python train.py --norm="groupnorm" --padding_mode="replicate" --upsampling="pixel_shuffle"
Rows from block 7, named by matrix and row number. Each number is 128 + 32 x the weight over its row's rms, rounded and kept within 0 to 255. All counts start at 0. After the name is the row's rms in percent of the matrix's.
# conv: 3x3 conv (model.enc.2.1.conv.weight, 128x128x3x3), inputs 75-89, a 3x3 kernel for each
conv.43 091 [130 162 155 136 135 125 138 121 160 172 213 170 156 153 132 125 100 136 191 172 127 184 131 105 140 123 144 122 168 135 104 129 162 156 133 190 165 138 107 206 155  84 141 140 154 140 103 168 106 136 167 108 139 199  88 121  92  70  92 117  91  53 117  96 123 136 110 135 157 123 147 173  94 105 111 118 104 100 161 145 129  94 176 134 118 143 115 129 123 106 106 153 137 108 159 163 102 120 119 108  91 136 117 161 145  67 118  26 155 136  54 111 127 118 138 125 141  98  44 104 104  38  74 135 140 103  77 117 142 136 145 139 106 153 125]
conv.44 102 [ 89 117 120 158 137 118 173 150 113 111 149 147 140  86  77 124 111  59 134 133 101 129 145 126  27  81 105 138 177 148 150 169 123 145 110 153 134 110 110 121 117 120 150 136 125 134 185 140  71 120 179 103 161 213 126 160 108 185 163 124 149 138 143  91 135 137 138 161 187 124 125 125 114  78 143 152 166 157 160 117 134 120  98 130 138 156 150 105 135 170 144 116 131 107 110 156 112 141 175 103  73  68 132 129  60 192 125  96 194 135  83 153 126 102  85 127 134 101 104  48 132 171 105 178 130  99 110 111 191 119 167 183 129 154 115]
conv.45 096 [108 111 106 102 124 152 157 115 103 182 151  77 131 111 119 110 129  99  27 159 162  73 128 165 123 103 155 143 111 138  74 151 171 118 115 149 106 119 140  96 108 153 156 143 187 123 116  81  98 162 102 104 124  81  55 131 108 109 146 111 142 193 252 175 118 144 137  94  87 142 135 107 104 124 169 146 152 151 130 126 155 127 113 122 134 129 124 110 117  94  86  83  80  99 106  77 109 183 120 140 130 109  99 152 161  90 134 121 135 118 189 107 120 139 103  94  78 125 123 142 149 169 199 134 165  97 129 176 129 130 103 110  84 109 141]
conv.46 103 [121 123 138  93  98 103 124 117 115 146 122 124 147 173 109 128 124  83 140 129 180 152 143  92  69  82  92 188  26 112 146  75 135 133 150 145  99 125 154  73 139 159 118 187 130  89 124 126 126 107 105 177 136 120 153 134  99 124  79  64 119 127 174 175 135 102 196 150 131 210 180 129 175 156 127 223 170 134 168 131  99 124 121 120 104 149 124 129 151 110 201 151 100 166 130 147 145 134 146 152 156 109  69 165  82  94 161 166 163 121  74 158  75  76 124 133 135 108 123 109  63  85 113 205 116 104 130 113 150 162 143 164 151 123 158]
conv.47 104 [150 138 178 126 112 141  95 135 126 124 117 148  89 104 105  75  97  75 101  95 111 149 107  92 104 120 141  56 135 201 147 151 206 192 137  67  87 173 190 104 125 136  90 157 173 149  78 173 240 140 149 187  83  54 122 105  76 148 138  82 156 167 165 173 100 129 148 138 120  88 125  96 164 140 136  82  65  89 120 147 124 103 116 121 158 140 151 135  80 110 136  72 112 101 107 139 143 134 131 147 149 186 172 149 145 117 127 157 178 180 109 166 175 112  88  86  50  40 148 113 145 166  97  93  85 139 112 139 135 147 105 104 142  85 123]
conv.48 098 [ 88 139 135  97 110  91 141 140 117 125 120 118 147 105 136 113 133  92 144 164 183 159 115 151 125 105 181 135  57  98 117 102  99 189 137  57  51 137 156 149 115 107 116 135 124 186 137 154 134 124 158 178 154 112 145 103 105 127 102 124 108 103 128 131 159 147 165 122 153 181 142 154 243 227 139 161 167 156 125 125 115  83 155 151 107 161 173  95  95 141 193  81  96 115 124 151 132 167 167 186 117 184 100 100 118  58  79 100 165 164 142 127 142 142 151 142 145  92 200 175 102 146 100  94 116 131 144 156 153 156 131 104  97  99 128]
conv.49 094 [104  97 134 113 128 138 128 131 101 120 133 106 116 100  72 161 120 124 110 174 187 176 208 130 176 122  77 109  78  85 122 120  62  88 128  54 129  99 118 111 131 135 157 161 143 121 158  84 110 107 108  73  73 127 122 120 161  90 113  79 152 158 107  71 114 113 167 150 175 143 106 149 109 209 163 148 132 168 159 151 188 133 127 114  90 156 133  89 108 177  95 140 121 164 110 112 120  95 131 131  93  84 155 126 148 237 179 162 108 126 162 123 140 197  96 169 177 172  85 127 183 167 124 135 157 122 114 101 125 149 145 156 157 149 111]
conv.50 092 [120 133  95 115 126  99 148 119 103 138 129 120 120  88  62 114 134 180 142 193 152 125  74  78 138 147  96  77 152 159 160 139 135 167 144 161 145 157 164 120 103  99  85  89  64 149 101 148 141 116 153  71  86 126 151 157 162 148 188 143 142 138 136  91 113 137 112 141 180  89 111 126 152  97  92 115 126 158 106 126 124 144 133 193 144 142 202  79 109 148 114  80  76  90  87 127 119 144 204 143  99 172 138 157 154  97 213 160 103 130 220 135 149 247 126 119 133 127 183 146 140 143 165 161 109 168 147 118 143 133 133 140  91  63 128]
conv.51 093 [ 70  77 126 117 114 214 118 143 169 132 103 128 139 131 130 103 121 141 145  92 114  94  73 145 136  83 189 149 132  49 121  63  45 123 107  82 149 130 112 134 108  89 110  85  68 151 126  61 138 152  60 153 154 111 112  80 116 138 113 140 124 102 137 124  85 131 125 102 140 156 154 177 141 130 155 136 162 197 100  86 148  99 147 154 133 143 144 120 129 155 157 133 168 120  97  72 135  98  96 104  88 112  95  73  87 157 159  44 147 135 172  63  95 128 112 160 157 169 103 136  72 118 121  98 138 145  63 128 105 118 110  91 141 125 108]
conv.52 092 [132 133 129 159 163 158 185 146 142 118 133 140 151 128 124 119 125 120  78 127  87  76 143  85  82 140  91 106  64 148 102 157 134 169 210 151 101 162  90 114 152 110 140 105  46 101 121 166 177 177 144 253 105  78 105 125 112  81  84 126  75  96  89 189 125 117 202 152 111 177 140 101 153 132 121  52  90  94  66 119 123 102 151 128 105 122  96  79  87  79 174 117 129 152 127 168 137 165 153  68 159 172  79 148  86 153 108 132 143 102 102 184 190 139 150 114  67  52 167 168 134 136 107 179 149 120 133 124 100 131 139 131 100 189 171]
conv.53 093 [100  62  81 129  90 121 112 151 188 132 146 125  95 127  98 112 102  60 117 209 144 185 155 120  94 100 171 135 116 119 105 143  84 147  78  82 137 141  70 142 161  79  60  86 180 116 123 166 163 106 149  86  91  78 147  88 143  82  90  81 152 183  65 109 124 164 136 132 114 152 168 172 142 110  84 159 132 147 143 184 186 152 134 163 162 127  68 153 145  91  93 108 130  96 125 165 133 142 111  98  71  83 162 117  86 231 103 124 157 180 188 119 108 164 185 192 245 114 111 136 120  58 103 105 168 204 158 103 150 151 134 138 131  81 133]
conv.54 098 [140 151 142 110 101 138 133 118 155 147 110 154  92 106 138 129 138 130 155 102 104  93 132 131 156 102  90 190  98 102 182  87 111  12 120 221 173  93 145 133 146 183 113 137 180 172 132  79 131 127 168 112 115 129 158 156  72 102  62  70 128 145 133 135  94 129 112 124 166 138 168 159 114 130 150 212 131 114 128  67 109  95 100 118 106 103 120 118 120 124 113  52 131  88 120 117 114 129 141  52  93  86  95 123 128 143 177 124 150 108 119 158 117 101 163 138 119 141 139 137 112 145 156 141  99  91 170 113 141 119  88 144 143 111 160]
conv.55 100 [172 153 193 152  97 129 162  91 141 111 112 129 137  77 129  92  81  91 210 111 101 162 101 170 178 138 122 176 137 120 195 103 144  92 126 237 220 122 109 109 111 146 112 122 141 182 152 144 181 198 119 162 119 128  82  69 123 122  94 118 125 104 112 154 122 131 147 143 132 143 120 133 100 100 141  94 111 115 101  86 146 125 140 111 130 112 125 126 119 100 144 119 124 166  85 107 159 124 149 177 160 179 150 121 134 138 160 108  88 100 173 132  91 145 155 186 200 153 128  72 129  97 140 110 188 138 181 184 153 125 133 128  84 127 147]
conv.56 107 [151 143 170 138 114 139  98  97  90 129 123 132 128 152 128 116 140 120 154 140 122  80  81 122  69 125 116 126 132 105 176  88  92 119 140 141 106 157 131 186 131 100 210 116  76 119  73  97  92 138 189 148 180 189 132 136 137 166 151 154 143  60  51 126 132 165 123 124 132 136  93 135 148 135 129 170 127 100 180 133 113 129 145 134 138 124  90 176 138 115 152 113 111 132 127 131 154 179 136 111 100 142  99 101 135 105 131 114 125 111 113 131 122 164 107 155 188 134 110 116 190 100 105 132 114 138  97 125 160 156 133 108 173  91  79]
conv.57 106 [ 94 100 126 112 130 157 112 144 167 107 140 110 126 128 116 154 124 100 140 176 154 148 111  68 119 110 109 144 156 148 114 132 102 119 108 105  92 119 152 118 128 150 146 140 136  97 104 136  69  54  81 199 123  89 130 115  92 112 130 109 154 152 119 141 127 113 134  84 122 126 109 141 178 127 139 161 155 148 174 193 181 147 142 108 147 134  46 127 123  91 165 122  91 142 131 102 153 115 122 201 128  64 119 147 122 190 134 150 178 108  68 121  84  43 115 134 116 173 145 118 138 116 123 148 142 133 173 125  93 151 133 111 105 144 127]
conv.58 106 [166 132 126 145 119 128 123 100 148 182 148 104 193 164 124 160 183 130 171 167 173 196 126 115 127  90 101 121  94 144 130 116 150 124 139 151 100 124 125 103 151 129 116 144 113 172 148 119 178 130  58 176 119  69 149 142 135 112 133 123  63  99 112 155 140 117 162 135 105 186 139  89 117 143 164 111 109 137 115 150 107 104 119 142  97 111 145 108 104 133 117  92 116 143 121 142 147 134 157 116 180  38 110  88  55 143  67 117 121 110  84 126 117  92 135 115  68 102 139 162 144 176 126 165 115 134 130 128 102  99 128 122 166 168  98]
conv.59 098 [127 101  99 132 148  88 153 179 144 164 135 169 110  97 103 183 165 106 107 169 142 157 193 180 127 116 132 154 100 153 111 169 143 124 119   0 155 168 136 175 136 138 127 130 150 120  43 114  64  50  58 105 108  71 127  85  87 130  80 112 142 154 128 139 149 156 111 100 150 159 115 131 107 127 132 177 120 104 113 132  97  84  88  82 142 124 105 145 112  96 136 125 125 121  96  96 147  84  78 146 138 115 136 137 113 142  70  93 231 184 187 181 191 174  77 116 153  91  77  86 124 146 180 173  86 143 125 163 115  92 130  84 110 110  81]
conv.60 102 [180 151 127 154 152 134  99 119 117 106 167 127 138 172  98 154 192 127 219  77 136 106 101 157 116 180 213 186 173 141 221 125  95 190 152  26 120 112 128 161 142 117 164 127 158 156  80  91 106 201 123  69 179 137 145 103 124  92   4 105 109  67 112 127 160 135 124 140 157 140 121 181 166 137  89 153 109 127 121  73 123 140 122  67 149 147  95 127 131 119 136 113 117 135 112 118 105 127 107  92  82  66  59  89 131  87  81 123 141 128 146 108 124 150 115  79 143 118  28 126 117  94 118  76  67 122  97 104  93 146 159 140 174 169 195]
conv.61 104 [165 118 115 141 103 133 145 122 167 100  99 108 145 104 106 138 162 124 123 136 195  72 114 136  97  64 111 156 164 181  96 128 147 127 118 101 152 117 160 137 117  95  59 123 160 108 114  79 140 139  91 135 129 137 128  89  78 128 116 112 140 156 160 162 171 137 126 122 112 165 131 104 136 132  85 104  98  86 133  61 127 133 159 177 153 134 179 149 106 132 137 122 135  94 104  98 140 124 118  96 167 108 137 105  86 165 247 145  96 130 164 113 112 128 143 122 142 110 110 133 148 168 177 127 166 117  97 135 107 106 145 116 127 129 127]
conv.62 099 [153 144 134 130 134 129  99 144 250 132  91  62 124 136 153 155 131 159 131 170 174 170 156 131 170 121 192 139  94 188  67 141 210 147  94  58 111 121 182 147 128  93 148 104 113 168 126 126 139 120 102 145 210 109 130 111 150 112 124 180  91 174 243  89 109  93 131 148  94 146 143 132 137 137 125 159 127 141  74 108 134  90 118 177  93 132 156 103 120  95 118 139 160  97 124 143 132 160 122 129 107 137 214 135 181 177 105 161 146 117 162 137 112 117  91  58 101  72  74 116 105 106  89 149 122  59 112  79 123 138 134 112 138 129  88]
conv.63 100 [118 123 128 129 142 146 123 151 183  74 117 159 128 137 134 168 133 127 116 170 142 139 142  66  98 213 112 153 212 177 103 114  39  87 105 126 131 167 233 131 119 159 119  60 101  76  79 157 109 151 149 179 110 135 126  59  50 158 112  83 128 161 124 175 150 142 120  87 138  95 105 118 163 131 109 130 100 110 151 136 117 160 144 133 126 137 182 108  74 132 111 138 141 123 145 110 101 108 137 127  52 122 114 104  85 137 154 123 160  88 161 160 124 175 162 182 205 147  85  91 137 144 102 143 196 153 165 140 121 133  92 134 102  95  90]
conv.64 105 [154 141  99 157 113  99 167 144  99 173 146 143 117  94 156 101 133 151 146 154 131 147 133 159 165 115 174 131 150 166 103  63 138 105 117 126 136 135 104  95 146 122 123 126 114 189 120 114  69  64 138  72 113 122 172 123  79 148   0  33  98  76  79 142 133 116 107 151 175 132 169 157 119 123  96 143 102 115 135 110 100 119 121 104 118 160 134 114 120 137 114 107 102 108  79 149 144 136 142 165 143 122 156 124 129 114 128 148 177 138  59 142 125 100 166 133  53  96 113 139  86 124 117  51  93  71 108 135 130  95 153 106  91 114  98]
conv.65 102 [ 74 110 189 114 131 158 107 146 150 128 117 143 131 156 173 114 123 120 187 118 184 219 115 110 186 218 137  54  66  95 176 157 129 150 117 125 171 114  93 139 169 107 156 173 112 176 111 141 141 130 188  78 130 117  84 117 110  45 117 138  36 133 177 112 133 142 126 130 151 131 157 144 143 172 160  93 102  93  84  90  79 143  98  65  83  95 126 113 115 149  99 134 123 132 149 128 130 153 173 113  99  50  99 130 103  28 117 150 111 133 134 150 184 134 128 158 109  76 115 145 114 111  89 126 139 186 131 132 128 138 145 115 204 137 139]
conv.66 099 [142 144 193 151 125 149 130  77 110 173 154 154 164 148 133 136 102  70 120  49 109 109 134 125 169 145 155 108  99 109  75 131 122 184 182 153 134 137 125 115 106 109 121 112 145 140  88  69 149  86 100  92  42  49 206 151 162  51  91 169  28  73 150 142 139  86 107 116 107 139 130 171  93 104 114 112 123 156 109 119 111 120 141 131 139 129  89 185 119  69  66  82 104  94 131 114 145 135 139 112 134 106  34 120  78  78 109  68  96 135 122  86  67 122 129 106 171 148 202 150  91 131 105 140 130 135 144 163 181 131 133 110 171 130 127]
conv.67 103 [139 132 113 170 127  86 141  89 125  95  84 123  94 121 120 141 116 126  79 132  36 149 141  29 106  91  99  97  50  28  82 111 115 106  93  47 111 117 113  90  67 102 103  47  93  52 119 142 102 147 171 127 168 141  97 164 161  77 100 106 133  99 124 123 127 132 120 135 148 142 142 129 102 107 142  78 102 139 128 133 168 154 131  93 104 124 130 144 123 118 147 169 162 137 130 129 109 136 107 215 137 130 107  96 105  88  77 113  83  83 138 122 129 232 103 103 166  88  81  72  96 105  99 140 124 112 143 147 118 119 131 124 142 149 148]
conv.68 111 [138 140 138 178 156 143 167 124 109 139 143 155  89  82 148  96  94 137  74  79 118  87  92 149 145 182 134 151  88  72 176 113 113 191 132 136 165 144 143 108 118 147  55 139 176 146 140  96 190 158  95  66 136 128 132 118 132 121 135 138 100  83 108 128 103  88 136  98 117 116 120 130 118 150 134 123 123  96 137 143 123 130 131 117  93 125  97  69 117 104 125 137 168 132  99 134 160 140 144 105  83  96  95  52 108 149  91  45 135 133  73 170 127  92 156 156 173 115  97 120 159 113  78  75 121  81 155 129 112 174 153 110  64  84 116]
conv.69 098 [151 127 124 132 120 127 156 139 159 142 142  94 110 127 131 125 138 155 180  99  86 117  92  36 106 107  78 172 141 128 152 155 185 126 124 123 163  82  83 178 131  87 117 158 131 116 124 167 120 120  96 188 163 107 103 105 110 135 117  79 136 149  86 137 182 179 105 162 133 154 181 129 105 153 115 109 157 156  95 131 212 155  89 141 111  98 184 102 135 160 133 155 193 107 126 141 118  90 135  94 130 118  95 155 123  20 107  96 128 145 171 132 179 186  47 116 133  96 125 113  53 148 113  95  90 154  98 155 142 131 135 144 144 149 112]
conv.70 100 [155 154 124 124 131 140  82 102 111  87  86 116 137 130 115 134 121 102 138 175 103 162 141 105 183 154 156 163 126 114 168 145 120 104 152 139 160 160 188  83 146 165 121 150 193 144 166 144 165 181 182 134 106 143 170 169 168 133 216 206  82 141 114  61  99 117  66 108 136 128 124 106  91  81 129 104 120 121  90 123 157 157 164 168 134 131 107 121 118 122 117 108  93  92 125 124 108 103 162 159 194 173 158 148 131 128 177 255 143 157 137 135 101 103 122  75  73 130 122 139 139 223 209  92 103 140 128  91  86  91  84 139 142 146 155]
conv.71 096 [167 121 106 147 147 138 147 189 164 102  99 129 105 110 146 116 147 113 124 126 212 155 103 141 108  66  95 183  97 127  42 117  77 176 104  84  90 146 162  93 139 113  74  96  79 170 157 223 168 125 216 121 129 136 148 187 104 138 175 117  98 128 129  83 140 141 123 106 157 111  66  89 146 149 122 114  92 127  84 135 112 103  99 105 127 144 123 109 143  93 163 155 117 109 133 127 151 147 149 157 131 132 165 110 102  84  69  58 101  78 117 102 143 109 139 103  92 136 142 123 170 157 109 173 122  48 100 111  82 104 109 114 130 115  94]
conv.72 098 [101 114 146 129 151 155 190 151 108  85 129 110 120 149 135 143 116 131 147 158 119 127  73 124 120  98  98  53 152 162  87 113 165   7 144 255 176 175 128 152 151 116 160 163 131 188 168 138 150 114 193  92  69 197 119  85 110 125 146 140 120 129  92 127 129 196 109 104 133 131 128 148 141  70 126  84  39 105 152 135 140 162 146 118 126 154 106 135 127 115 117  91 201 112 122 164 110 115 145  65 115 104  40 108 123 107 177 154 253 110 109 157  87 123 133 131 141  92  84 161 141  80  73 147 146 142 151 148 149 103 120 156 111 132 175]
conv.73 098 [114 126 124  98  86 101 132 120 103 162 133 133 152 129 130 127 172 203  93 132  71 144 104  81 168  96 109  70  81  60  58  82  84 131  84 119 162 160 122 136 132 135 109 132 160 114 117 146 141 114 150 145  65  90 127  86 135 117  96 133 112 120 145 137 113 137 123 128 173 142 122 143 121 106 103 136 131 161 115 121  90 142 118 119 127 120 108  87 131 138  95 129 115  98 134 109 150 139 136  25  68  96 115 122 127 228 149 198 112 142 119 102 147 158 130 192 135 189 218 137 168  88 109 147 158 245 145 144 130 104  93 118 136 109 108]
conv.74 106 [127 114 135 128 121 135 108 102 108 137 145 150 125 116  82  87  54  37 108  83  73 106 102 102  29 126  85 126 101  74 154 151 150 164 102 123  95 103 129 132 113 117 199 126 162 201  92 105 123  65 122 123  69 165 188 152  88 157 115  96 164 125 147 150 117 133 110 139 156  95 120 134 124 123 143 105 138 148  93 150 145 127 124  57 136 142 114 133 177 127 116 110 106 132 108 129 133 151 148 101  64  32 120  75  79 115  88 114 160 132  94 146 173 172 113 144 134 112 100  45 134 150 135 129  78 115 141 117 101 161 121 112 145 106  68]
conv.75 102 [104 110  88 131 137  80 151 114  73 111 119 148 106 104  97 125 140  88  94  88 183 145 207 125 193 150 114 129  95  98  77 101 143 121 132 113 171  98 109 150 142 127 134 142 134  67 121 125 140 133  33 155 124  64 109 140 214 142 101 111  73  78  63 118 144 124 137  87  94 158 146 179 120  96 104 167  98  81 127 108 123 143  92  81 114 117 122 147 135  90 144 115 129  79  98 139 107 128 141 107  76 113 132  98 114 143  96  87 169 151 125 137 142 100 138 106 127  81  55 144 130 157 148 124 113  83 132 145  87  87  97  97 158  73 126]
conv.76 097 [101 147 161 133 137 136 155 143 156 115 108  73 159 122  78 144 140  99  91 130 145 129 161 159 143 170 141  69 111  91  89  70  47  90  39  86 144 109  79 122  66 114 122 113 170  44  77 120 156 120 106 220 154 152  19  98 149  84 130 187 132 217 184 124 111 122  79  75 116 127 144  99 163 128 145 160 129 150 124 127 167 172 133  92 191 161 109 162 159 117 138 114  85  72 101 113 101 133  97 125 215 119 113 153 164 119  78 109 136  59  94  91  74  64 124 109 106 129 176 139 150  91 157  86  56 152 166 118 109  87  88  54  90 120 105]
conv.77 100 [ 89 127 160  99 133 146  82 141 138 173 145 134 216 155 112 141 148 147  41  37  52 138 175 147 193 157 106 191 167 172 180 146 116 141 115 172 109 144 136 146 127 123 120 139 158 218 178 181 112 140 161 118 126 137 100 133  66 131 184 109 139 152 104  98 114 106  85 114 104  81  65 101 109 158 134 127 135 138 159 146 124 165 132 152 164 136 126 146 126 116 103 107 113 111 115 129  90 128 132  68  85  86 146 125 109 143 188 138 115 127 125  85 138 135  95 147 126 124 135  97 138 105 154 151 149 148 133 126 119 103  85 120 177 130 102]
conv.78 097 [127 113  95 164 155 139 175 188 157 137 121  66 135 137 105 184 212 130 171 144  75 108  95 121  38  96 129 105 165 126  21  97  88  40  78  33  88 124 172  89  88 146 109 117 102   0  50  94  38  90 134  85 132 187  96  57 144 204 174 158 175 148 140 106 154 143 141 146 128 125 123 122  85  87 190 116 114 118 109 110 139 110 112 152 131 126 136 133 134 141 137 123 149 125 132 127 116 150 143 103 120  94 118 160 114  18 116 123 146 144  99 110 108  91  98 101 119 130 161 153 167 142  88  98  79 102 135 120 150 149 125 178 167  97 144]
conv.79 096 [132 142 153 157 125 140 155 162 120 163 113 101 205 165 115 133 139 107 121 121 133 149 106 114 148 160 119 144 206 119  99 205 159 164 121 106  64 157 101  87 112  92  84 130 104 113 123 133 110 144 190 130 176 121 129  95 162 132 121 146 131 102  93  97 107 130  93 110 127 119  96 120 126 151 122 131 154  96 139 179 129 128 127 179 123 136 128  97 141 114 141 127 129 152 143 125 149 109  83  80  93 117 132 114 128 127 161 150 114  90 171 102 113 154 117 109 198 110 147 165 117  85  49 150  97 114 117 105 135 120 116  90 128 135 101]
conv.80 100 [130 162 134  72 119 121  87 143 141 111 120 146 173 122  96 119 116 132 128  98  88 109 102 129 100 151 162  83 156 192 122 136 124 178 146  74 152 147 146  92 127  91 102 140  94 139 149 152 153 157 116 186 142 116 140 118 107 152 181  96 125 124 148 132  86 142 113 133 187 150 140 124 121  93 114 141 136 109 153 128 108 119  92 105 128 126 123 114 118 125 120 108 138 105 105 139 125 111 129  98 141  90 153 168  41 181 130  15 142 153 159 120 129 152  84  85 109 110 156  86 167 143  97 138 104 122 120 101 119  78  84 149 119 105 102]
conv.81 105 [ 75 122 144 117 129 143  81  83 118 109 106  96 126 123  86 191 167 138 159 116 121 171  90 110 125 196 186 117 151 156 159 138 106 166 126  98  95 134 128 159 111  97 141  68  75 109 113 115  76  85 108   8  91  97 108 118  73 104  94  90 129 102 110 132 127 138  74  84 116 115 127 123 109 118 146 101 144 158 139 145  73  90  82 119  90  95  85  89  89 106 152  88 111 112 137 107 123 132 114  67  75  37 171 205  66 166 133  75 121  98 119 146 105  41  98 100  36  91 116  97 169 184 107 191  65  36 113 139 161 135 133  95  88 116  89]
conv.82 102 [110 115  91  74 122 127 144 154 163 122 127 126 156  75 102 104 108 127  71 127 119  72 132  91 133  76  83  81  77  98  90 131 150 155 226 209 154 169 148 110 132 149 150 122 121 110  88 124 217 156  93 186 126 116 210  97 117  97 103 198   7  65 255 150 129 147  84 106 161  45 151 167 138 145 144 118 116 132 107 119 184 159 144 192 144 151 161 125 132 124 175 130 127 114 111 149  80 120 161 118 121 172 121 130 142 153 104 150 113 142 129 130 120 115 142 161 112  82  71  57  53 122 108  87 134 135 171 146 120 101  93 122 115 108 159]
conv.83 100 [122 120  92 149 119 130 151 110 107 136  92 129 173 116 159 124  58 137  67  72 155 145 158 145 216 234 158 134 140 173 129 122 185  50  92  98 127 101 116 105 102 112 155 132 127  90  67 123 162 156 171 129 154 130 133  73 185 142  73 146 156 160 126 130 152 146 111 125 104 148 144 140 142 174 140 149 138 115 154 157 138 194 127 146 186 116 138 159 114 114 177 150 105 182 173 119 171 167 120 118 101  48 138 137 110 120  92  79 115  65 119 160 143 135  76 106  77 135 132  66  68  91 111 149  84 112 146 142 135 109  53 124 136 118  86]
conv.84 094 [157 141 112 140 102  93 121 129 112 153 130 117 164 132 100 163 112 129  93 155 150 171 149 173 188 104 160 133 147 119 136 159 131  83 168 140  92 131 130 127 100 132 144  91 135  87 144 132  25  98  50  74  80  48 125 152 166 168  90 105 131  76  53  97  97 123 121 109 141 112 143 185 147 140 102 168 134  88 141 124 141 148 111  93 180 111 129 129  73 116 103 113 102 129 125 113 121 130 109 246 145 153 169  89 128 189 147 142 146 136 136 126  90 183 126  63 171 185 136  94 124 106  83 155 142 154 122 101  98 134  69 110 154  74 142]
conv.85 096 [150 171 163 122 147 120 133 121  67 106 124 146 140 119 138 117 118 149 156 108  60 181  83  17 187  73  81  90 142 130 102 138 134 144  76  53  83 122  75  59 110 107 139  97 101  94 100 115 124  81 103 167 112  94 132 143  79 156 142 156 118 114 158 118  71 114 112 121 136 114 131 143  97  82  90  77  85  99 131 184 107 103 116 126 124 158 152 117  93 114 131 125 129  99  83 121 116 103 127 158 149 191 200  94 145 191  95 120  99 104 115  96 105 149 156 151 178 100  86 172 128 113 143 156 144 154 223 136 144 159 107  99 144 140 160]
conv.86 105 [136 174 162 113 115 140 136 163 169 166 159 133 136 145 121 163 153 132 150 155  64 178 156  97 104 164  94  74 101 156 109 182 186  97 122 173 123 138 159 151 150 140 130 106  97 152 112  97  77  71 105  44  61 130  76 100  95  62 109 181 140 135 182 122 109 106 104 127 128  94 103 107 100  88 157 112 106 129 103 126 122 113  93 146 117 108 133 135 133 139 147 142 128 129 140 172 104 131 147 137 171 253  98  96 169 116  71 120 124 135  78  97 137 122  91 100  82 114  96 171 191  91 166 123  67 111 108  87 146 152 137 163 114 145 145]
conv.87 102 [141 102 135 118  83 119 116  62 146 137 151 111 108 151 163 137 147 143 171 152 155 116 149 173 100 135 224 154 134 154 195 124 140 177 173 169 155 132  94 119 117 105 112 133  96 183 171 151 167 121 140 116  81  90 182 129 112 116  40  72 104  15  66 127 102 107 137 136 129  97  81 104 144 136 144 127 150 137 116  90 100 130 144 127 120 108  82 119 110  67  96 132 142  98 126  78 120  98 107  92  82 138  74  38  84 165 153  72  47  72  78 124  94 108 149  97  85 155  95 109 120  77 136 121 133  98 163 120 139 147 156 106 107 138  72]
conv.88 098 [121 131  91 143 141 103 132 144 142 123 144 128 102 135 122 122 149 119 134 135  90 203 149 175 118 201 193 142 185 196 154 133 121 103 114 120  92 164 227 148 145 139 153 125 134 102  76  71  62  60  80  51  94  82 153 130 129  87 137 144  76 111 110  98 134 141 161 132 134 168 154 148 133 109 113 129 128 131 146 115 118 134 146 149  91 106 155 144 157 177 110 103 155  92  97 112 110  88  71 150 120 171 172  99  88 176 141 118  94  84 126 135  95 147 131  81  82  81 125 100 135 155 145 156 138 189 161 105 120 149  98  89 144  87  91]
conv.89 100 [117 122 144 120 120 141 198 169 153 191 205 128 125 141 130 134 161 147 163 149 131 176 143 165 164 128 201  67 123 198  82 174 153 108 182  69  86 165 149 157 171 149 153 128 131  71 148  54 101  78  32 106   7  96 255 142  61 142 130  94 121 142 125 132 109 100  95 102 130 111  83 125 137  83 145 121 128 164 102 126 133 144 139 145 154 122 138 135 114 130 121  92 109 101  97 130  71 130 134 132 186 236  70 101 138 106 131 111 164 122 125 113  59 124  97  80 143 159 182 154 150 130  93 153 162 154 159 124 132 138  76 118  76  70 104]
conv.90 100 [137 119 110 161 136 124 140 120 117 115 136 100  92 103  94 137 139 135  89 126 118 135 155  82 103 110  86 104  97 101 137  50  68  80   0  60 138  82  97  89 121 131 100 142 190 161 167 112 214 146  56 111   0  60 165 129 132 131 146 162 126 123 121 137 128 145 138 129 122 167 104 109 106  73 139 144 101 116 157 105 120 153 127  96 152 123 105 135 136 169 104 107 103 110 124 106 158 174 156 100  90 132 127  69  97 154 113 141 130 118 150 134 147 133 118 122 110 132 109 191 177 138 171 163 176 163 159 105 101 138 101  95 164 129 107]
conv.91 099 [127 113 121 122  86 122 131 128 114 142 123  93 107  92  98 119 141 106 120  52 125 170 128  75 121 137  88 180 155 172 219 125 149 110  73 151 134  95  77 191 135  99 100 117  96 217 188 143 133  84  93 105 115 136  59  90  92  72  69  87 101  61 121 111 124 111 103 108  65 128 128 110 187 155 134 120 131 125  84  82 117 147 129 125 120 103 137 132 129 140 175 144 148 154 157 173 138 141 171 101  71  99 108  73 105  79  32 107 145 133  48 124  88  88 110 110 116 176 150 110 127 112  99  92 141  69 181 146 117 108 109 124 135 130 128]
conv.92 103 [139 135 144 109  99 116 137 116 114 113 141 149 164 173 140 162 164 166 108 104 118 133 104 114 178 131 123 153 175 133 103 165  94  61 108  70 141 152 127 104 106 105  93 175 109 126 235 181 109 151  95  18  33  90 101 104  72 130 113 136 158 123 140 135 115 108 128 131  99 112 140 112 171 107 114 130  99 118 149 105  88 153 129 140 124  99 139 102  98 137 146 162 132 151 125 113 137  87 125  93 104 113 181 158  73 188 118 126 129 104 207 110 140 174  99 111 140  94 127 123 135 103 121  87 123 169 123 148 113 128 132 139 122 126 168]
conv.93 099 [130 135 126 131 118  76 138 127 124 145  79 116 117 126 122 121 117 111 173 146 144 163 113 120 144  89  83 184 132 132 101 140 113 155  95 102 117 176 132 112 168 182  74 150 148  72 124  96 120 114 137 164 165 249 124 110  28  94 113  54 132 182 127  95  83  94 119  85 124 138 140 136  97 133 185 138 119 122 153 145  91 139 123  97 110  96  91  50  41  78 112 123 162 150 109 115 155  84  63  85 129  98 126  95  65 137  69  56 101  83 126 130  96 123 147 120 138 104  81  78 126 145  91  82  85 104 132 103 116 158  98 120 179 126 197]
conv.94 105 [ 96  97  96 106 102  96 176 137 103  94  91  47  93 137 119  78 148 127  99  74 188 155 105 152 181 152 109 143 121 123 156 119 104 143 124 120  99 101 133 140  83 105 142  79 112 185 186 118 180 148 107 172 136 180  95  87 119 125 130 159 130 113  94 126  88  85 135  99  88 102  90 151 149 125 120  82 142  89 128 121 158 121 167 133  91 147  80  61  87  72 153 173 187 146 133 150 121 126 133 180 144 139  95  59 118 100  92  54 138 229 147 125 127 145 149 139 173 127 101 108  81  42 132  67  64  81 129 127  96 122 149  76 112 118 106]